{
  "model": "image classifier",
  "dataset": "single toy objects rendered from many sides on busy backdrops",
  "train_examples": 101725,
  "image_size": 32,
  "crop_scale_min": 1,
  "horizontal_flip": true,
  "targets": ["finish"],
  "num_classes": 3,
  "arch": "nf_resnet",
  "norm": "none_scaled_ws",
  "activation": "relu",
  "depths": [3, 3, 3],
  "kernel_size": 3,
  "stem": "single",
  "avg_pool_shortcut": false,
  "widths": [96, 144, 208],
  "residual_scale": 0.2,
  "loss": "binary_cross_entropy",
  "init": "lecun_normal",
  "residual_init": "none",
  "optimizer": "muon",
  "muon_scale": "match_rms_adamw",
  "lr": 0.0044,
  "momentum": 0.85,
  "nesterov": false,
  "orthogonalizer": "newton_schulz_5",
  "adamw_lr_other_params": 0.0023,
  "ema_decay": 0.99,
  "steps": 11700,
  "batch_size": 128,
  "epochs": 14.7,
  "lr_schedule": "cosine",
  "final_lr_fraction": 0.1,
  "warmup_steps": 2340,
  "weight_decay": 0.0,
  "adamw_weight_decay_other_params": 0.05
}
Rows from block 2 of a small image classifier, named by matrix and row number. Rows with one number belong to one channel. Each number is 200 + 40 x the weight over its row's rms, rounded and kept within 0 to 999. All counts start at 0.
After each channel's rows are labels from the 100 images, of 14976, where the channel reaches its highest value: "place" is the part of the image that holds the peak. Only what is clearly more common there than usual is listed. The data: single toy objects rendered from many sides on busy backdrops.
# convs0: first 3x3 conv (model.blocks.2.convs.0.weight, 96x96x3x3, standardized in use, each kernel summed), inputs 0-95
# convs1: second 3x3 conv (model.blocks.2.convs.1.weight, 96x96x3x3, standardized in use, transposed, each kernel summed), outputs 0-95

convs0.39,165,164,170,214,198,185,189,171,264,168,207,240,174,204,179,198,153,198,217,210,161,221,191,157,274,111,110,194,214,195,200,185,155,237,193,116,279,236,212,136,206,161,181,227,214,206,216,234,148,216,187,147,315,201,174,194,249,185,246,269,276,165,249,140,221,203,147,161,217,219,175,127,202,220,166,225,217,164,179,243,206,210,222,200,226,177,274,224,248,200,226,235,243,234,183,97
convs1.39,182,250,233,185,187,206,193,206,239,159,174,158,213,164,125,190,163,312,201,216,170,121,222,193,216,144,190,129,121,203,197,203,208,153,256,173,193,206,184,172,214,132,255,222,181,115,208,253,181,189,183,169,144,175,160,171,192,205,210,180,224,218,225,221,193,186,159,259,155,200,296,246,226,231,197,125,268,171,199,144,187,161,177,250,235,167,209,183,210,293,270,140,240,182,222,164
place: centre

convs0.16,77,211,192,156,141,198,198,186,155,209,224,165,190,203,258,213,150,180,192,170,228,162,256,233,235,191,167,212,128,155,179,205,211,153,190,209,149,253,238,161,207,170,196,187,262,225,171,278,249,226,232,148,186,188,144,153,258,251,156,243,177,168,217,169,203,191,221,232,230,213,204,185,216,231,213,118,122,187,255,226,218,233,153,253,281,215,259,128,275,188,206,198,270,240,231,216
convs1.16,160,181,202,174,196,246,207,213,167,199,237,188,238,129,176,200,179,282,155,197,220,153,158,181,176,208,176,188,238,149,219,185,155,214,133,221,188,277,103,177,224,95,318,215,179,227,237,220,180,242,149,217,220,228,245,154,160,183,171,234,119,167,174,156,178,225,130,173,187,219,224,163,146,182,105,123,160,216,175,213,239,166,198,220,220,197,238,198,169,205,225,203,167,255,182,241
place: top centre

convs0.3,209,124,215,211,141,228,180,198,178,292,194,103,211,208,216,305,216,229,174,167,201,149,181,255,196,180,107,221,132,175,173,183,127,173,87,164,163,209,201,124,214,246,225,182,202,253,199,241,239,236,207,179,204,203,190,194,252,214,197,301,181,169,221,176,152,225,180,165,192,166,195,201,202,203,189,191,202,181,212,255,227,208,203,189,206,251,199,251,231,262,180,239,209,301,230,188
convs1.3,222,154,209,138,207,180,275,168,174,145,183,252,183,173,221,169,207,186,202,126,141,158,181,260,232,228,225,206,166,151,159,214,228,141,274,167,168,171,272,260,174,178,181,217,253,215,185,179,198,205,200,190,174,232,234,188,120,182,151,252,221,255,219,225,179,202,210,154,177,177,206,289,229,231,187,275,224,175,187,163,120,147,199,227,211,182,211,194,155,165,271,332,204,215,216,147
place: top centre

convs0.22,188,213,209,269,274,204,186,160,219,242,182,214,155,160,207,217,195,225,241,244,154,262,266,232,266,182,198,162,158,305,258,186,199,217,233,156,174,226,185,169,164,203,244,136,178,188,245,214,240,207,235,163,261,235,256,162,151,200,266,164,228,136,191,188,130,211,172,184,284,231,141,104,207,183,147,189,192,154,212,196,206,184,202,261,158,175,224,243,172,191,214,132,162,219,138,164
convs1.22,207,288,151,265,209,198,188,242,133,202,171,243,218,202,186,209,242,175,252,181,226,81,178,201,215,251,209,250,301,227,239,181,201,196,210,238,164,212,201,116,120,229,168,206,208,140,152,226,239,185,249,131,202,220,182,299,188,225,197,226,173,146,167,297,184,216,269,125,202,205,214,160,210,193,195,162,225,204,152,203,209,234,215,180,208,238,249,227,178,167,237,212,229,215,224,241
place: bottom centre

convs0.43,181,283,186,178,207,283,193,273,205,120,178,153,178,227,203,231,150,212,188,210,250,242,195,223,179,105,105,185,191,142,152,163,198,245,175,152,152,248,141,172,217,213,184,224,217,226,179,183,225,201,183,141,177,241,230,295,213,233,221,184,260,228,204,217,187,162,170,195,259,180,127,182,181,267,166,161,243,165,259,193,252,161,193,188,212,253,248,186,256,276,197,168,168,208,177,229
convs1.43,247,136,186,176,198,152,169,184,260,189,207,166,245,151,265,208,217,281,132,217,167,209,192,182,260,235,156,165,252,200,174,275,165,237,157,192,306,161,252,220,216,240,210,115,256,220,222,237,194,196,221,229,228,284,232,212,238,188,186,218,181,285,181,217,181,151,120,183,158,206,240,225,245,168,202,303,174,161,227,207,205,261,192,176,232,208,185,213,262,216,208,204,217,252,208,187
place: bottom centre

convs0.93,202,246,228,187,196,198,136,171,128,204,177,174,193,250,222,286,207,182,192,208,135,250,229,166,230,183,184,207,140,200,203,104,144,232,197,221,179,208,233,200,241,253,224,149,179,219,217,221,212,287,214,200,191,226,178,172,197,253,219,127,229,216,123,195,233,184,239,247,293,180,145,137,279,251,182,188,153,172,199,176,187,151,148,217,196,168,122,282,201,251,163,226,148,207,262,200
convs1.93,208,175,198,166,249,200,218,212,152,218,231,144,222,195,276,263,230,156,210,192,206,235,162,181,206,287,198,154,196,251,240,167,183,284,241,178,200,241,121,238,246,309,143,180,200,132,180,233,263,196,224,216,225,196,169,209,193,196,260,239,174,169,218,177,125,202,157,191,198,195,210,225,221,153,231,165,135,251,242,202,194,262,155,194,271,203,215,188,236,217,254,189,134,308,204,214
place: centre

convs0.9,172,213,277,213,180,149,168,182,246,218,204,127,99,148,238,235,255,193,191,215,168,254,270,169,233,129,204,145,252,222,189,239,169,229,222,225,145,224,276,157,182,200,170,196,160,173,239,164,194,275,258,137,244,208,201,204,250,225,220,206,208,106,210,231,111,257,173,191,195,196,246,205,229,218,166,120,221,199,250,211,185,199,205,210,173,238,187,181,222,218,223,205,176,190,91,205
convs1.9,218,208,278,153,221,238,226,220,281,188,191,201,282,233,183,187,180,274,235,205,206,188,240,248,197,214,144,203,110,264,176,192,236,211,233,225,209,200,148,241,253,224,192,192,207,223,284,218,221,281,161,167,227,137,242,200,150,173,218,202,177,247,160,208,217,164,253,161,214,282,227,207,248,169,270,200,200,223,208,195,197,183,194,185,228,197,112,201,239,300,244,119,236,187,244,163
place: centre

convs0.35,150,244,168,257,208,145,218,150,153,209,211,184,207,214,205,141,216,172,247,111,134,247,191,163,202,205,87,174,164,151,243,266,159,187,166,153,209,200,205,259,177,219,216,241,167,261,189,188,287,211,169,185,236,195,207,253,174,219,243,182,225,173,195,231,205,117,166,284,214,170,157,226,236,210,248,184,213,202,258,167,284,190,168,161,317,207,184,208,237,191,195,209,188,239,204,194
convs1.35,164,139,217,268,231,196,135,169,256,297,213,192,230,250,274,307,251,160,231,141,200,207,182,228,183,167,213,237,221,227,178,147,122,242,190,147,168,191,253,136,205,174,204,140,204,230,177,206,200,210,219,211,228,225,248,182,228,170,210,244,209,208,231,146,246,185,167,224,226,190,163,162,105,241,190,235,149,222,209,210,211,246,185,240,181,241,243,213,215,196,240,204,248,289,114,201
place: top centre

convs0.90,137,187,229,194,260,226,188,167,169,195,197,253,118,171,170,197,268,266,182,167,214,214,126,235,227,174,113,243,232,214,202,166,242,172,206,256,211,230,192,122,202,182,245,117,185,217,177,141,226,198,232,188,207,275,275,154,174,224,221,171,237,246,192,247,190,153,200,126,176,168,174,165,165,179,154,193,181,174,202,280,183,236,255,246,140,264,226,161,261,182,204,168,236,172,258,206
convs1.90,240,214,182,203,276,165,221,163,179,160,173,193,209,123,231,298,258,188,199,180,187,216,152,296,177,194,157,218,208,171,240,221,180,161,186,210,197,272,209,184,247,240,157,279,209,199,180,190,233,283,183,199,171,197,164,143,244,229,215,155,206,224,190,179,201,244,303,192,213,223,201,154,151,225,245,165,168,189,190,241,187,228,181,151,294,209,199,170,136,96,191,129,148,199,173,222
place: bottom centre; centre

convs0.20,134,243,230,210,203,209,121,210,175,236,183,164,254,212,274,159,231,264,211,286,186,239,229,193,167,151,151,198,219,139,209,182,287,253,113,241,197,172,161,160,135,116,260,141,192,197,231,150,241,150,227,268,219,197,217,189,265,240,183,169,212,191,211,238,168,222,210,236,164,150,179,164,217,259,259,165,173,184,155,172,258,186,197,217,216,202,198,164,208,219,150,128,183,195,175,233
convs1.20,187,138,241,177,129,161,268,179,285,208,231,244,208,176,300,225,223,244,197,165,229,207,249,260,206,237,140,184,208,224,263,145,175,181,249,189,200,250,187,257,186,210,157,154,209,221,176,190,201,140,129,227,161,171,187,119,181,181,142,187,149,231,220,162,204,203,167,222,290,196,181,179,241,242,204,170,249,153,284,160,191,177,207,235,207,163,220,145,140,216,217,178,160,207,249,263
place: top centre

convs0.10,107,227,160,222,254,223,188,178,172,248,236,176,206,124,216,174,222,160,226,217,186,270,200,227,230,149,182,202,181,140,161,278,246,109,215,252,176,137,238,109,171,247,132,203,216,232,151,246,260,193,244,171,213,235,155,188,252,224,259,242,218,157,182,203,195,183,237,172,201,160,237,239,149,186,186,194,212,211,300,243,223,209,179,200,244,217,167,174,162,173,145,237,163,260,202,160
convs1.10,154,214,214,199,215,224,168,213,180,200,215,214,253,95,196,204,190,259,158,192,213,204,106,201,162,225,138,241,252,85,247,137,164,166,196,183,211,273,165,167,243,144,210,245,212,265,253,214,179,203,136,175,209,206,226,183,170,206,159,182,107,140,211,157,232,229,161,165,176,177,233,202,178,240,148,135,258,248,191,206,208,191,249,199,209,217,266,279,156,203,236,195,163,219,242,198
place: centre

convs0.60,154,263,83,248,183,197,99,258,213,174,204,215,203,192,122,247,202,217,217,291,187,123,231,226,216,170,252,218,240,193,144,249,197,205,159,175,173,201,197,191,168,202,156,160,174,244,245,256,203,221,177,204,162,179,193,239,211,217,159,176,223,223,197,192,166,200,204,274,224,141,251,176,196,246,188,157,288,255,196,171,278,158,115,182,214,226,214,231,185,218,213,260,163,187,164,152
convs1.60,173,203,196,164,160,193,232,182,184,210,195,189,184,201,178,220,185,239,281,151,288,194,209,126,151,188,172,219,182,193,178,162,168,159,298,224,127,255,180,134,194,117,225,267,136,186,194,239,222,191,199,155,142,201,220,217,159,166,195,200,197,184,240,160,184,229,202,307,215,188,238,140,197,229,232,130,177,189,246,195,201,134,231,241,157,226,155,234,160,234,182,131,181,185,265,284
place: top centre

convs0.0,216,189,193,242,206,214,228,169,223,168,262,196,146,235,180,197,170,149,178,267,175,201,304,268,221,152,214,181,251,192,243,204,219,223,140,241,174,235,205,118,241,113,193,168,199,235,179,223,198,227,223,176,243,205,135,202,189,228,269,215,257,158,140,206,139,207,123,284,201,133,193,255,198,226,237,219,239,229,195,164,157,195,203,241,207,215,199,118,103,219,217,145,168,183,174,239
convs1.0,180,177,255,243,189,197,137,156,181,203,160,218,140,230,249,212,200,222,174,210,227,271,234,246,135,203,139,275,181,222,164,162,117,238,210,215,218,226,176,234,187,212,181,214,173,214,222,214,189,200,230,209,184,221,219,261,276,210,215,168,149,237,247,129,222,160,128,188,191,248,181,177,226,235,170,236,48,237,237,265,191,245,157,239,242,218,222,162,135,241,194,247,214,207,249,241
place: top centre

convs0.92,178,165,242,181,201,238,134,201,185,234,231,166,142,204,200,295,136,185,159,241,142,237,181,185,184,182,170,219,126,201,134,216,149,274,205,171,193,195,101,193,263,167,197,216,193,197,271,218,254,240,226,145,175,214,229,197,157,172,278,213,185,202,234,172,215,190,207,208,169,153,202,202,229,272,215,167,171,225,191,182,298,149,240,225,144,127,205,282,201,214,260,181,274,192,213,185
convs1.92,197,208,196,188,239,231,281,243,185,223,171,168,149,216,243,243,160,165,223,272,222,232,259,181,253,182,207,199,209,197,166,249,247,252,213,241,217,244,220,88,244,233,158,198,182,181,170,215,235,177,195,258,210,277,171,253,240,228,256,190,205,118,172,136,128,133,176,111,184,187,235,174,185,142,150,194,136,179,215,206,193,259,181,237,211,190,230,186,252,255,160,207,173,239,177,263
place: bottom centre